python train.py --train_examples=97500 --crop_scale_min=0.8 --rotation_deg=5 --num_classes=4 --norm_position="pre" --bias="none" --layer_scale_init=1.0 --inner_norm=false --experts_per_token=1 --loss="cross_entropy" --momentum=0.95 --epochs=18.1
Rows from expert 15 of block 3, named by matrix and row number. Rows with one number belong to one neuron. Each number is 128 + 24 x the weight over the matrix's rms, rounded and kept within 0 to 255. All counts start at 0. Numbers have three digits each.
# gate: expert gate (model.blocks.3.mlp.gate, 16x96x192), inputs 0-95
# up: expert up (model.blocks.3.mlp.up, 16x96x192), inputs 0-95
# down: expert down (model.blocks.3.mlp.down, 16x192x96, transposed), outputs 0-95
gate.19:126141140126130123137127125134128137128133121125121112131125122120123122127122123134114135133130119127134125135135127136129123124121133130129125131125114121113118137128131129128127137132123110130123120125124133128131120130131145139131118120122124130124133140119132123109144123123133121141
gate.20:128123136141124068105123089139121149135074118092085122148107167115156125149104136114082185160184131175177110156170158127127159175157171161110168147120141152080098114101132129139086202144086104132104130124213107128127173047154128162130084125154095182153122107158127159108114124097108185118
gate.21:123149112094128139092157112120082115092121119164131096145097121117143117070113140090153165149131111153119143141094069091152119087149097151122148127189127107173155103123130138114115181159149157187140115113132144156116107154086115113122109155088153114159138135137159177149140087116094150146
gate.22:106133088134101095136106091089114138081117106177169142105174143105127127104154140123168095123099211169127088159128124130153119121132146117093127133124144101141099160141138131117120178115100147119138110108130156099126143161102101077082169104129110133112172143122143132153124169120118202140
gate.23:134140137132120114138127132127135129124138117140127126127120127139124138140128139129131148136149122139125128129124136130125144127104124128109132138118135116129120128121143128131109129117126116113126146106121138132142118121146123133112142125120140133156131133117131137116130127136118124129
gate.24:137126165153132149176068136112128151143112124142137115130125117097095127122102144166154120106132145139134113130139137156086164129077125147111151138131133133144108136120121165070154149126090147134110162126146084153080101099152162071164085117105175073142123150140156114102105127132140119151
gate.25:141073146193140160123133184134141153134128124104142142080124132156149167111137162142170163104081100165080137130162103122138138165094114140102186155127135149156158095115128125078099096176087060153060109112117131152164138112161159139112190108165120126196082180104142141055112134090085132099
gate.26:116140170163143124162174080125111164116132116144141101129110125118111107121125144124128113147151116121142105131104134158168138191106143143157159116126122143090147126109137115149160129084116097139116114123130143159090129079153125151197085137145110124157146136080201124139079107108078100145
gate.27:101158113129109170171104109143084085121145098151169114182078120143104130106097101118151125148115115138151174127117137196112089152146134140153144097159163159157129064096144123160113130153107097156111147148143148145147121109131175134156126169132138133134077116130161153099079131185064152091
gate.28:134134118119096106143118119109110147121138088137150112112132141131146140125106137114094133143128158141132144143137125137113135144140143128119153159126111154144130136137107143120138142132152160130140119114142116142130101152105147119109121116135146126137105103110133158144098114100119123082
gate.29:126151145080140058105134165120155080138123151152148091122124187099123133088180125181100153126122099156150142104154083152127121116093121152087098118177123100152144107135134089162090112135141133130114188112144105138108137107158104158131107120156120182193149131123100131145150146108187126101
gate.30:091129165148105147139139171080183145057107128111158114087154106114117110128090094154155156165118116150124116164081130116140148173120121149180164126155128142159157160106139168052085154130109142134101154114061122117146111105095163113150169110130104148145123143115134149106144102111063100157
gate.31:096189170130128111171170114089147068125182127109166044131161079105105128058104078148144141161087136091168103113088132103171128130097111088107124136159153131191024065118160191167131109121145216129098090168082074158060103126155087139099126116101119147167120126108143191121168130170043079125
gate.32:095097120061086144129116127120155167156090128147127092118147139116074122157126164113155169163150128142109143157120123155121114157075149123080207158151147139116142172087106149029120147155134143138119123076098101140121101111118107129157081069144139134149135118183076143143186076148147201124
gate.33:167165121120109061146132123131099179099101145100162126097115139142128133099141120120114126106151131127144112115147104140123139173131145187128143160128100127109106193124169125126108135175101106140113124104121131137130132121115122128116137100146096177148106150115125093160129188111124112136
gate.34:118130125133115125146127129131134129138135119127131127126116130145123123144136130125129131139130132122132141119122133120141128126134120135127147118135118130137133128128126125119120135120121128125115122133135140129123127125131117129145143129118117117134122142128121130126141133152101125118
gate.35:159152122129119136156149128133147150095148116122106083104171129087111145063159101144111177137193115140119136108114075143127106102085098109127153162125171148138103122143126078155101105115095106140132078172161137151107138155070112118080139145101214128131119128151129119136186143118140118108
gate.36:115128123124064112137109123124116138113149122120100133088163143148161120141119119100148139170111111073095136133154072121143134170125118086134164147126109163135109161103112128137135156161155140157114107126148134170132097166147143173131123087142099161134112132102099124133151120139117153128
gate.37:101128121090144151123138119156161132106103115097114133103159125106125079120107151113152133180116153087177147134108121135138154133095151163127079102069139142135178117166131133131074134131155119135164167117171177112083163097121110105061085140094148156081144133191093087127165161148147138122
gate.38:120147120138144141110132111107125156125123108155129141129136134147141129129134122129111141134140119137138126128129119150142143112128118138127126123130141135127127135115133133141129131153130123119144136142139140127130133112146136130133127135119120134135128143127115113130111121111135124124
gate.39:148120146113155129128130137127116145122126148130144137117123123157135105113124106111126147123128105126147124129134110155129135120112127147139145129133115129138164125127112118126152138107107102142110151098121127133130115125160157137138096144104138153121135124124121127125105106098135130150
gate.40:163107124123140136137149113137113129108119131139128136141106144136123134138104131123143138089152138129152135121186149135108139103129154140120122133132153106155129155124130126116130146130138111118142126152158140132114116124105129114140102117158132134172127150156122113119168128125113133112
gate.41:152117111117130121157140141134106135113108107151131129132132110135140101147104107094129132113159111110126115092142152158107135110128139165119103124116124158128159099135129141151139158125135122130084160124119142108149115120154137116167143141143107135114134097142107128133162080112134126111
gate.42:130067133109104154101107131120124140146149133155105158129108170137117146126120109161140139126120113150144141133110130149123165199144100148083128100139095127111074081131092159147164132181136109136077128176142089136088161144146161146149130147151124119117057149127138147150123153121167150079
gate.43:135119150136128123126113131118140144122135110141135126131130159110130128121133119100135126131115126142138120108120114103139141118103133126123113142119120123119138131109106141133122123140140144134126132150123132123130126134150147134140142109140113119138133105124123113127132124120141123129
gate.44:138131131130131141115134124139136144114099128129143114115111113126130135151113126148115114111137120123120116118130145135126161134112114147121127123143123134127120145119137158118127124120122117129125130142152134144141136106135123136129132125156140132111133133126135141131130105114128115124
gate.45:147173116120105123096120111123158092118168116183131133118194120128158137091141151122118181160135128168157098112174162133138123126192103115107124096146158101149106131132117115141142138158154094105110028146172113096106095150142123069130145148150090116097154129108092125094135102148095162128
gate.46:154083160132140090104156103079140161179054145152152133156113142111091113132128134145166144178168167077142160151135147096131142167146102160142094131151173131140115125110100135114097186136103129118104097143162119141114162103098129188086066153094147142162146118187123106114114120131100132153
gate.47:141120129115161115144086149117148123191107132097096135135125188087128151144145094120098167105095115160136100126111110132098124107090159158109122088072097102129151131123108123082123123178098146132132132165133118175110103087125097106084142102134139123095137106130086145140137134154134115166
gate.48:028148103098091110072112141128100169060139111141110093152121168116128109076099140142121158183063118125134138089094148190131136151126192106098141096151186144143078052116232147143054070156072065183196138140159160106102126091167095113104143125089072171110111151120160125120136151147088192144
gate.49:121094113127106165095127108133098138136153127175116123133133113158120162104139118076172111110148107179116136089132147112121155115178162156150155111122132120145135134118137128106132151158137114134086141141139147157121155123103152097075091156111144123132131133153124120127125091100102166122
gate.50:133111143118136117116119135127129153134132125130135108120114121149154128124125138120135142105120118116118141146101152136167130118141126137128139128133136120111122098113144147142120131137127113127108133142116150116105124126154127123131137126151120139104128115121136117159121141113131135117
gate.51:134128126098163089110155156157097112123172132115090136141083097135172164129166111095125125134134140119111135093149064058163163118143087153156097158126118056131069145145108076125142127062140176142131090170144122102126134155170099146119093126080104075145138159156081197129132108153101132137
gate.52:111150116155119104156104123152167128103127159114125175102125142135148160140129112111119145110215137127112147128180081128110131164127114112143122123090165113135108092139107100093155092077075067142147025109167168111178175138177115140147176095157070164135077157128178100104108154122102101120
gate.53:149142109119107119124122147112137163128162128102093150123121133151109101131126118127140130096163127139142111131112139134139129136122124165154115119138124144136121162129122134161118119109118138134127131128157143141143111103134146159107126131122142157160167192092135132131109132107129083126
gate.54:150115155159112139138121149097071117152126086174118120113087104156101043119124123151098093076148123143184130136086157150140084113141152149078156123105085096158077182094188127147214132091100121069051162137121160127157115166141133132155137119080104088071148162153153083124146168117105128156
gate.55:107116162139159140164152108126105085144138150133159095102103122126156128140120122171115115121115160126076094112102128143115104110124105135154098125183145133123124143157132130147142134098118117114149156129091154111075152122125135117128138120112115124144134120104106139136146125147141122113
gate.56:129087181159188195157154129136115086113121144132129080108108098125175185123091131099217138086134162159059155143108120112129106081137109180134169149134138102166125124170138132115091111110090123174108131127102143136173111096146162146098143127133111120115147150143113145130124078107084095167
gate.57:134121107148149123119097118130131109139111123131119156123120131128130128115094135108118134122151092156164106143136131117143170130135151153122136108161134155125135125126119122145101140135110105135113145111139124152138133119127123105123142149132115131147124135112118122130144114112095119131
gate.58:162127125160116147155132167105158134136142140139128104143150122124135099161139145133127151114132104093131095108161159165178144151125092204097163111138109113105104120114099075134127144142102137133126094088148116083164188114127123117176128087108115149107159145120082138140115084132095154118
gate.59:112134131158126084208110106159126104123094110174092158152149156149149119105173186166169109138111140111138138170094117078154111117105143119127116141101133134147183146152146089085094093096101125152114124106121158116127124127074135166160087132107128159118084132141154155110107168101157114112
gate.60:141160098157160103109114145136158164165101109171183150147118110144081135152081109127121188148091109119112159141170074172125177135156135159076115090094090125104112169145133108124159143146136079133146154159182123095162102174150130100133066174123136135131120195128151109135132138141135176066
gate.61:130159117098100141132149109125117134129086080122125103179137164134153106127139055146119151153141151149151070103058094092084085147128170136173147146111117089173178144136134152076114151210108151128122101161136122143154159106158120153117150126100100102182103100088094072119144135140150138170
gate.62:122120136076115055086124136169133152165115115159172131144148112130147148132119107064120159127171115131145147114110114098144155128089092103151169162104104122104102105107128167115150138092107171076127102156118137123137116137144145132143109119087094121156171145121079092127131127110136107172
gate.63:134136137130134119134120119144124125113120107133123131129133124126132142133113122140123143140140115144129122141135141130140139123122131112125152137131132127129123112131134119109118145140153118116105150123134148134131118108127128140118134122125122131126120144128132140117122119110101147132
up.19:123120132124115134116119125120126130129117128133118136130133133132135126132127126120113118128131128136126129133117131122134139130127121126134125126128123129132131125126125129117128120133134128130129138117115118144122130134133115138132129129126131135113124122123133141142122122125126135115
up.20:111167129123094125113105088114125110134111130116132131154148104135122130134133160129148123130116152115140155136149107130133151121182184141139177127136120127134141102123134144148128143157130161135127102101122130108167115134083128104095118126106129153138167114115089147171112113144113120154
up.21:123106125151173120157115127121165141164108162088121142122150147134116126191111144161101098124113158104127103123148158167096133149116151129114118140080135136124134160112127118115146083078082103077118118144110151109116144126181147145143133114131092133074122135135119076100118122129147119101
up.22:073127067109106092126084106137128126103133098187152110040129171117162136091129073122160076054100170115145088126085124149147126078134138133076129122116112117144151168126161097147169164131098142088131093123144178064092108167126059100128127092132119175110186130157170105189136160155123195138
up.23:108131124125139121126132117141122145131115124125117124128121130123125132137124133136133125124110132121126121123123125128126130132128124117136129120133120129122123123142122124141140137131124132133129118136132119146119133136122131113147134128128114132104119128137129128131118121129133132133
up.24:164108141153135147137103132121108164108142166149153124119107153118096118107119101142143128069130151154117127120152131126087124154116179144129147138112116141099091164128104122106160148175152173133123168120142088113099148112136170088129126065132149110108117138155088127071094158098165104137
up.25:124187115076122084128116075145091116133133126164148101182149130112122079130127104147081102119164148103167114150103182115117094121193121139155085092151131106117101134140144130201162164095160181089198127164114118109102156148122098119122088144067118145060190070156132111179122103167161164185
up.26:157133126109088139102106170089137135138157138139125116103114160150143134117140102174157121108137145116093129101100114085125112088157132161136119120123159103139100119126134131152101117155133113095147112162127140118154132192143143139078149125106130153080160140135058150138152117117144132171
up.27:095153128138121138128113130132071107134161107134141119155087132113077100117123151103162106142086162141140124135136160180120096135147174108155152111104149148150096066136140130187095070159101115162135128168125124142136127082127171123142151155113138140126123128123184150110153121171117168111
up.28:135124127111145118147143127127103130141136129110138155127139158114122123116118127125091145147141140123159139148116139127122126142129138148127116164135120134147138160126126146101101150111118155131148131095129117142132134115112136124116132120129122141144130095115127139125102115113126116099
up.29:100119121195146143148097117130120168114093147111138158141106044157127128179099157137136110092130121123085136157137143121132132114136158090197175123072144164152156165138110167119132113101143101084117114149161144157127125126114107106153136165093144108116117140143112116132141101126087110123
up.30:121111166135113170151138154081157144114088121118118104097168105139118136119106113159135135147134139150108119146111142109142129134125140105142164138162114112131149141111153165084078145101140147135118120098080100149125106156120150140136151109112099137086145137115120151083153092124098139142
up.31:071210161165133099193164110098151066112202134126183054132180090147095100093118089125150140146083116101148084082123146124167151137119106111111131132143159112157015102093162175161148095129140181119086098163104045185043099131143101110110127126096084123177140126097134187141150127179010093136
up.32:166159145171169082169164122127104126106187149123173161152152134138126122131150138124088089109089115126139148148126150098109077095119142123130110117114111119122160114157112135169129106086142131119112107126080151160132111118140159133097197164122125133087164125055137139130107148111146058156
up.33:123136110098136178093115145109143077148146143150126134188126125131141118145064095146122085163106113126081125155108118104138123127164148119174099089136150110158156115102101149113139165118203168092143171161162115157142135131169134161139128182093167140116143112145111126168092098128117163086
up.34:130135128125128131129127137121125128112133145124121129125118131113136120117130125131118129128122133126131135128117126130132131131115135131137120125101144145129124117118140117129126135155130121134132122142131103129130124119142119115113123124132137119138131129130126138126138130125131129123
up.35:168185126141136112178149148127132145096126105104121088120179086088141127049146073123093172146199135122113164119096088149149109120125116132141139165145160134170110106152145075129111119127102093158147101163149147149102137152081116129085115129124178125119104138150146131128161120112190133111
up.36:108117159156139111125099086117118165146095172137171123174149117153113121171150163155126088160124136099172152126135116140169127134099147142099181112101148134114093120099130148125094107136109117109096121129130103115140123145121122130149101124086085060157127125108125109125075129124175070164
up.37:108167110130134147100097120114123155138113101129123171140097088122134106148116076145095086132081140126177100140160133110131156095056146156148202122125060141165132119135109136146084118166110105142126175135128133119121144090126115132080126104111152118120133131110134143137127111169161063113
up.38:128124143130130150134125136121133128135129147115116108124111114112101118136141120132117125112124121117136132116123126121137124109134132122129127118142122130138135123135145124122128136112137127143124129124111139130123120120134127142150143115123141125143135130126146131139138117146126134139
up.39:118148156119125135116138086145144150131158132159128107112113127124117115102119121159114134128130134151142146143137108130139142119131131145124117141135154115116136115102081097121141144132102141106118131133118132113130122133112139133128123107122139143130114140135094117118094125124122118143
up.40:131132130120116115123133145145175150141122156144124129121109108110144134105160112130131112136136102121119151115112124113120143126096126140123106133148128107103122127127130129138168134099118120117105135112119122121135095143137119136149147133139120149132125137143150105097092100132113113132
up.41:098146122161135134085118125147128145121173168077159160178114149141112126095142143122140099117097116135139126144160122079178143146134149130148163164152134105143101123127096112128132107097171117128162129136157122102120159146112101126068127122125135132179127171099132122064119150151125108138
up.42:125202096137165118160145107161147136107146129105129118128155096136133102099118115068133124139141138124128119109113157107132076057150174140139140133109164138132168158150136125100048126087133137120176117067093157086196100108117097106111125095112138135108200102117115115121153114123078094177
up.43:123135104130127129144134120137122127135138148115139127126124102153142131126134135146118129122153143112095143148125135153110094128148120132145146117132142136154128124143145109141125126125119103115125127104129116140137120112113115111137125140120144137113125149116138130131127122129127131139
up.44:139123137132135125154118143127117130128156139135125124138129145099134132138122125131146137130125120119126118127137114124150129138113101133128130131117113137135132124114129120107133141134131134132126135106114128120126116132131112139152134111096144148137142128128131135147123126132110133160
up.45:175179160145074125072105116110134110137117107149137151076142148114135122103141155109114127151084083160171111086142168126117137162134126111070110104090115161143092134147116136152133125152140125135158058111131125162109104103070126076138157141166134156110163116135155118100122141148091087114
up.46:161075142145131093110148097102155142143077127159142141133115141115096133135145142154128160163155131061113152169134156121130152140147103141161107124146197166120129123135094122151082180152135137107095097153144114129134150092082121174110073107074146162173157134162112122132147143127115160155
up.47:130117097125150135144101142131142129162106108083104137091141170081125119104166103080092161102102107169159090117115122158083132109095147153133109111060112107160157097129116113066130130194099130148134145146129107180125109090100105113074153135120144123104144112104087151114143105135152117148
up.48:255118119144180148163146152125156117201091165103125179140147108164119100152178096107155113086224108090131146151174090086134125112119066171110083155129093121138188231140064125099204115081175184083073120096084111132119161181083187132156089152148165078158113100156097131143119120093172056138
up.49:113152154168122144132120100141141107118164116100142151122124169149140125123116107097128133121106134107135151140115126140118141160119130116132110135149115136109164112114111156124151115121139147151152167150116131134151133103127092142109086113137089153126151149101118113132133137118142092129
up.50:119125143121123152138136117140148151113136118118134116122125101141138109119124143125126134111130115121117127133119144136127110134148135138127116120134131123139115107140147158139095147141124124113136131144130149117134155130131119116091151143119120143117147143139133127143109130127144122109
up.51:115158128165073086164077087131128131148092172128204089105143160124084127073129124132155152148126087161153133155131183201071123163103153151050139089139165144154182151133091143108111136167108103144124151107108112209134120102081151103129160144167147145164149137140170110081106151137115098092
up.52:138096161167135105121136128104087098056131176124159133138093140170100159090121140120112104141106104127105147147148113100142102113125172147104090128142097122118148085085158147099187091164116181105132101113119140180154153097143156159132140095120120098202067131150119146103129087123119144184
up.53:170109140116144143101112144100140152122138148113129120112163135142136110125119118152110155117140113117109111124125137123139112128125065141126151147125100088099119127124085106151143097125144123146122115138135114176120163122140154099131129144137117162135133111072103164146134137134146129117
up.54:119164099106136135127117112135109143090109177081138120131159141097177186120140108108155181147129107116058119144170163085125163160104107122177143138182134095143163093135115096123049144153126179194176124160145123131111148129099168146142096178166137086160120072082075160161099065092091127127
up.55:126111136172146175135168120095077120145167172136132109103131090102117152142144176155128088138113166133072147147129128148076112118127089096154124191154142103146124113136130111189121102111127146136134171122117116179110155120125146131116186134126123128106128105108126160140164097138138116106
up.56:161184087089069060103105147139151142121121134107149183119144139130109075091170127129104116182146095124187067127144125168127153154119157094115084140118140166105144114099098096149137146148128122085141123102141108120091113153103112107105109149142142122133126060105188121161147214152195152078
up.57:148135130109119142160152149114107139099127105140150100127156141112114139131137143138143146127133115149124125140119134162156109128115119118105128139103125114133103099140119132104155109106122137110113138138103140118114104143159119142137117109131146146153151132138120123121150161104131138127
up.58:137115133130108126158107093086090167094130191135131138143143157103109110118168184095119138120119060142136129153137150142197157145119102166108138130145122146108137163161107079089102184149134158123117163070067118097118174070079134150103122123153123114137153126106095184112117119090140138117
up.59:118109114091124172104095108142111134114161151095113139132142160103107154118078156105142151126150094155174109145134074135101171188113129102132127129174156138107180098086068121152147098136121115164178167144157150125120067097138146138114118143112110102160076080119116110189118149122123131122
up.60:152088131128059125146159118127103068142116138086096154147119109118205162114131113121080061099125158082167079094089133053139099088136137132132121108168132106135164143122132167154133112093181169127155119159144133120098105097095099102139170103152159161150141039132142197096060102135144099170
up.61:136156111075088158112176157100137114101093078133122097182162179112150128165157090163131152107191151155153058109049115141093092118122174130139167121133116080183140140158116138110148124143094140164154110138118149138113144142101121129126151109084102114122105121130137106139125168146153142213
up.62:166132130182165204144142130133134122099130139100104152104121112092089123098113174171139108116110136124151153143097150108095107122147141169092115100146115158168145157143151085166108114159136089185131172104118144148121116118105108157109140118177131137137107142128155152133089137153108135128
up.63:120127134118123143100135139132132128142157127112115111132142137130142135144141129112130116110131122110112136134151132118113115129140144126132124130116138141153129133131142117133136135146134115116117134119132130141155114106122136134120139130129114139113098114134129118132126143116130138134
down.19:135117142126130129119127106123123130116134133115129134135128124138127129130128133121117115135134119126136126132129135132123128131117138136125127133146121125128135126131128135129123125139131126132125130127132120109127131120137124143125119133124127143133131133135134118126117115115125146126
down.20:142170117131143082106155114074137163121095156097094119145175093119141098109164170179114147157186140133096197155142115154155157158147080122152073134195151139065109142137162118166146159146094112131136121190130133151092082149158068190126140146125124155109096161058147099125117120078121132131
down.21:137128107147160153135108126081109108156149194122134136158138082128107117152120182135155122133141112095132187094139169110125105120138139096154110099108170092148111119119143132121093126160120167111099118125117165109116149151142136160129092116091151119109130136121095124123110136151135115193
down.22:175094095175151130185115135164149143107123128112126068103129087205116135115146098109106089125132052117098088102114140123166109131147143114117136102091181123154161141131115106134169141136137114112125180151161165140160127148191120113137099097137160129108118182175118114058123094120117133155
down.23:124116123144131125120141114126113125124141127129141121117122121141117139127140131124109129122119137124140129133127133126141137132138133137133130141131149121126132137128118117128133131122118121120127127111126140124115117122123121140119123131119129132140130136131123128110115118136116125124
down.24:159127112158179099112154159120154119166141131157148110109139212119136108109121089122153150148122129124122086103155126191103127157158177113073075148084125125118134183136125119123127151184133114101105108092112159127139122118149124114147132091166143159081121127175143102088089130167137143088
down.25:155107083176167120117143104128179138110151100120101141151121121160136085149112141131096134154073121119119125105171103086152157140133109092072110130157110144162148149089111135103106117111155132150138142169132101168115075150135140104078172098104123112117087177109111105058117104174067136123
down.26:161086155115117099133103172200113124121107126147113110140133139126134114117179132145120165138126158135147134150160171091099129155112203147127099144114129143083129147153135094081123121112102162139104150113119140135106117107131163086121100143129123131118145103088119137146137145162084152144
down.27:093150159101192125157122081168122158111107136122120127081118100116122120125146131098104122133105138110140136149116119103138155125118086115135110079120158172110187124122107201112148108100143071111097115101134148125113108117190119072163147127091104128119157137082112086177105100117085198151
down.28:136116141129156120115130164134150156156103141120127099158144155137094129135111121136109150121133143111114107111145121111133131125168134129141152125123153127125135138151134108140153141138122158089148153137158129136114130152117103134113143100147147149122104133136131125085160116142124142114
down.29:181145085141181107134140165145160083134196150071138187098132123118141131130129162111119156142124118108159132106200151114166162133135120100126140136136086112120117122104135088183130103124118079122117094160138117095130113100127099121166142101168112140134114120107123157129172143133109155138
down.30:111151122140155113124155104145136137117109142110133132155130117114120145078169094151134106102161166122156132133149134099119105145109105187107124110151116131166133078132133124147146139088135104141126103139088167165104135147148106131129121148058165095179125113096149137153120090112118083158
down.31:075175102091186169152061151125163179101105137142097152084121091133106158155139084160133162150124094155078151090099111176060092128081109167161194138138131158181128146114144184149158172086093072126143135112155049067155126147114095148124137150145089160179171137112157112176062193192175183076
down.32:154089178134090131091158108129113159119175133117125141108109120128124110140126194139140155137099112114142119124145134129120192120098120109140164130104115177075088133114112148108150111115152137097072059102154134144108096163147112113108180129143124115166127100125127139124116141123112124134
down.33:121163124102147145134114149123115167093127110107148100147109067111110113127140151091144163162127116175127134137135136182163116122104104155074137109151112145114095124180097128090127119120130108135125164065149082113117162167110099143138127092128142136134165099163123112139058164110129140141
down.34:135138124125111134117110130124132119137147115116132115127140121137120135122134127119148140131123139118134124133148133121133130127136113131131135131116123130136135142138128118137126131126130119130130124126121114130124129132126126133125116122126133119120106122129131121114119138148115128105
down.35:100135091083092109127107139149164158109130084147126108150093126143155127119150146105119073139125175129147106098095151133112114114161133164112071100143143105185157122094161172105150129101107140108092169133092147150129109125167198129150123102105077060110078135128110094133124106106108161151
down.36:169131118170149148149111133087115089131189155100112139067114137138122124126148131117128160174118124131121121127153170116139170164187096145137110130141137159113157174109145108129167127106126167099117070120148138117130092116124085144137130101114103139144151143094117119125144138133085148185
down.37:112082164109134112136132122154129097139142152129132153069145142156132164159144112138111120150121108111115128132128170086113107119137137089116112109108143104128157138109142069189114151162154106054164176101115125128122096174112168142176125127140169133086153133087140099163151165099140089151
down.38:138131144129123131115125131111128123122131121115124132150139114158118120121133127129101111130127155147130137126120139124129118141107142107136132126139138130130123126130127136112112133111119137134125135137123133116127117134136131130129126124133131137121142132130119100116112113139133136118
down.39:129109095144114140147127139123112098139110136122125141129150091115096143127134166098137124148145112128123124105093136133146129124133109102142129154161130155134164135111122156142095117102135122096123110122148091169138112105144152101138128138148148107143136093140143132121109125148108102103
down.40:108107141135113116164102126107158120121147145114117137149147139106140118107137119166133132120153130136143146139116150122153120149142130159130118125135139136123121129119133136120115119145134128112130126128129138132122123146154143157130132129117134111118121103110159106114133128099127118117
down.41:134130148162150119142120138117157130111137122137139159118145121138128120115148106135127106157153094119110128130138116098138093124105114103141105156171138110157134138140079097138157130141098153158095110141076116105146148151105142103150134142132175110120138149145143172090111138129105145105
down.42:075082119131141136071180171132164105101148150140140143107102168109092113108095132197146133165117142104134125089091098089075098121147113135114056050167127141142178118120166181118154161126167105157113125168131172108118116125135192153144163115134153143108123171162138108109135136109112111148
down.43:143122132094133147080124111129137119128121113146135124128160116113138135146117138099131161124110130110134132111129108122126115118134142109129123132134115105116129138115140145126125145125131148137149151128120144129132137121141121117133123130137122152133131117143122116101122133122123136134
down.44:123130108121129109150126137129115141127120120125129135127151132135144128144148133125132120142128122138119126133132138146129136138112122117127115126124139145139100118126132107130134125130125120139131128112124126133125124106128142116135116113128126152125142138150123131122119127106129111123
down.45:080149081097103136102097090148172092176100076187123105063061158097104085152119121078138159170133164115106101079100108119094102088077082107156137166098163153143133117110131146162130129136122106137176160162159133129112062127180150134090151089120154158143104126119197121160165159141170075118
down.46:121148113095134123137151130142154157091195120141138101119171137154144153135125109110116152168125175123107129098152111144124153118119090138120104137116132093109080147154129110123132120083093080109136104102165075065189117120144159129152131125131107153171147146127133104186126136143098161127
down.47:093149079118083115131170123132154140111107117144107133154126088181113116166157169157159144149134119103168103121085139127165104100158125119137078135170166156101090125106116146135135127106114116116149160158086123099100138105102170136115155151132100102115098125143146130132128132145124101116
down.48:141135116119102098041108149121143090170171098058097123158175155112083124108161170143139095165112088105073115152112145147115099111138171085166096157138139126112088189181135079197111139156116154175183083137108061083090151117119160193127146123176140143116134130157114151135135140143134132086
down.49:102062132150132124109213162114119129104149118101130097129091120088093116103112123140115095153138146112126133119125148123109134136165138090115146161125120156130158118095120120125117172129098126120153149111124123143104149093117122139112170131113112088136109136190172173108100113141141133110
down.50:118119134145118121104112153143133108134113159149111125123134131097140117099144141138120113144134116117128146112129132094130137163133148106124127119122128121121123125137138137127138125102131117126150113123116140138151115152119135129125121139145131134154127137147161113122117104121120120144
down.51:095178190142104147139155136079110118123121128165161111165132120149088096116107149156145111105084113099145092106150159170125089150125162075112103115117136134121101128161150119120122097152086141112116184103079153185141163090149161164146131126112128135141119157128151105074074143153161067138
down.52:140158134123080103075105106166145127116088108060196130135117115110125106108086153114166118124152107170107172113144144155139138127076174111128114158178097083167141138139121117108106148175123134111105140140129195057091106132106150111108168124104125123118104136174132139129148144136048166069
down.53:140117075121141146130110160143101148120144115164138108110114107074147102136097125137103148151137152106164123132147101110144121126095161120087101128132116124130122107166127115134104109152132111128129130117134101108144092150117113128103139151141105094150116128110153119119136129132153130165
down.54:127146161111141095091152122120147134163122083131134133102143102117062103156103076174075094115157113134156095122104094124103106132089153152091132113154110121142092148138108128127116100109091133108068151140132148103115119142083157143159161115154164134095168146102116133114148153126160116101
down.55:139121114167117169125129128149116089127113114117121143090115131086155171124141153124107153130110168110108103133189138084111125116143120190090157131117114107112114140148091108151101154140132146158099113148147108116139124135172158138098145127086146131144123122130107122116119136134087104129
down.56:131139116114094161140153118128094100116118115120137112084095183128126144100145124171160104078104147143104104120066126138147127130174125085138143140114166114141143120117126144095156146164144150130117136128108143124163134146164087111152135110133079146123098137093103138110159148107101185149
down.57:145127148110114104121116153138125099117131153142109138140119128137134108102117115146128158151115132128137085164104099123132131157101143102144096126119136094095140165131090119126098113100140171138122119127087144139104127115133158096128117154160145141164121105123135137121136093140127106129
down.58:102164085144133089163118169114109167123141151108170156105171126108100056114084158142066083116132156099112149153172135148141107175124161104077123103117127172157123112162135142126098127157148165089102182099097176132129097147114144146139136126084171161138088165142134071084156117107162153093
down.59:130142120144101133113134119133164128178098158169123145142077106154113102116092112095104124130142140156125116141146109108118125121133112124139110144123138116157178127128097147126087124086100127120096134115094120131094126153124147089155118132136157111118125123135147096114107147155150110078
down.60:114121087132111125144121110056134144167167113099099169161114124124099112093122166175199114127097091100093143128118180120126114067187146047077150122186109158099130120131164131167141146120128175092131102166136126090150102142081118119137133121078126145117174118124140142151128105154100145163
down.61:041089071130141118157164152147119123136064083138119134179067157115164137131183124125116127115142123152157111141059110145150145145116134137128110110033127127148138141082158112136118151155130144132099170176083197111101122137141217157099060120083148100140083095097080083109086090106158124138
down.62:095142146099158147124106131143132128135139129154125159121133160094147087150136141126168108134083114110129146136135170131124120144117145113137117100102140152101122131100171120160087101135132172115146116119131158122169112153130131095133081140135129105080198149061116112142163146179158123149
down.63:112133128133116126157125125141129124133134132144136139137122125126147132133144118146123153111123125142149135140110140112132126112112120134137139114121143134118117115132115128117127138131141113112133141120122140133135118117120122123129123131121104101118138135147124123123121128130135129137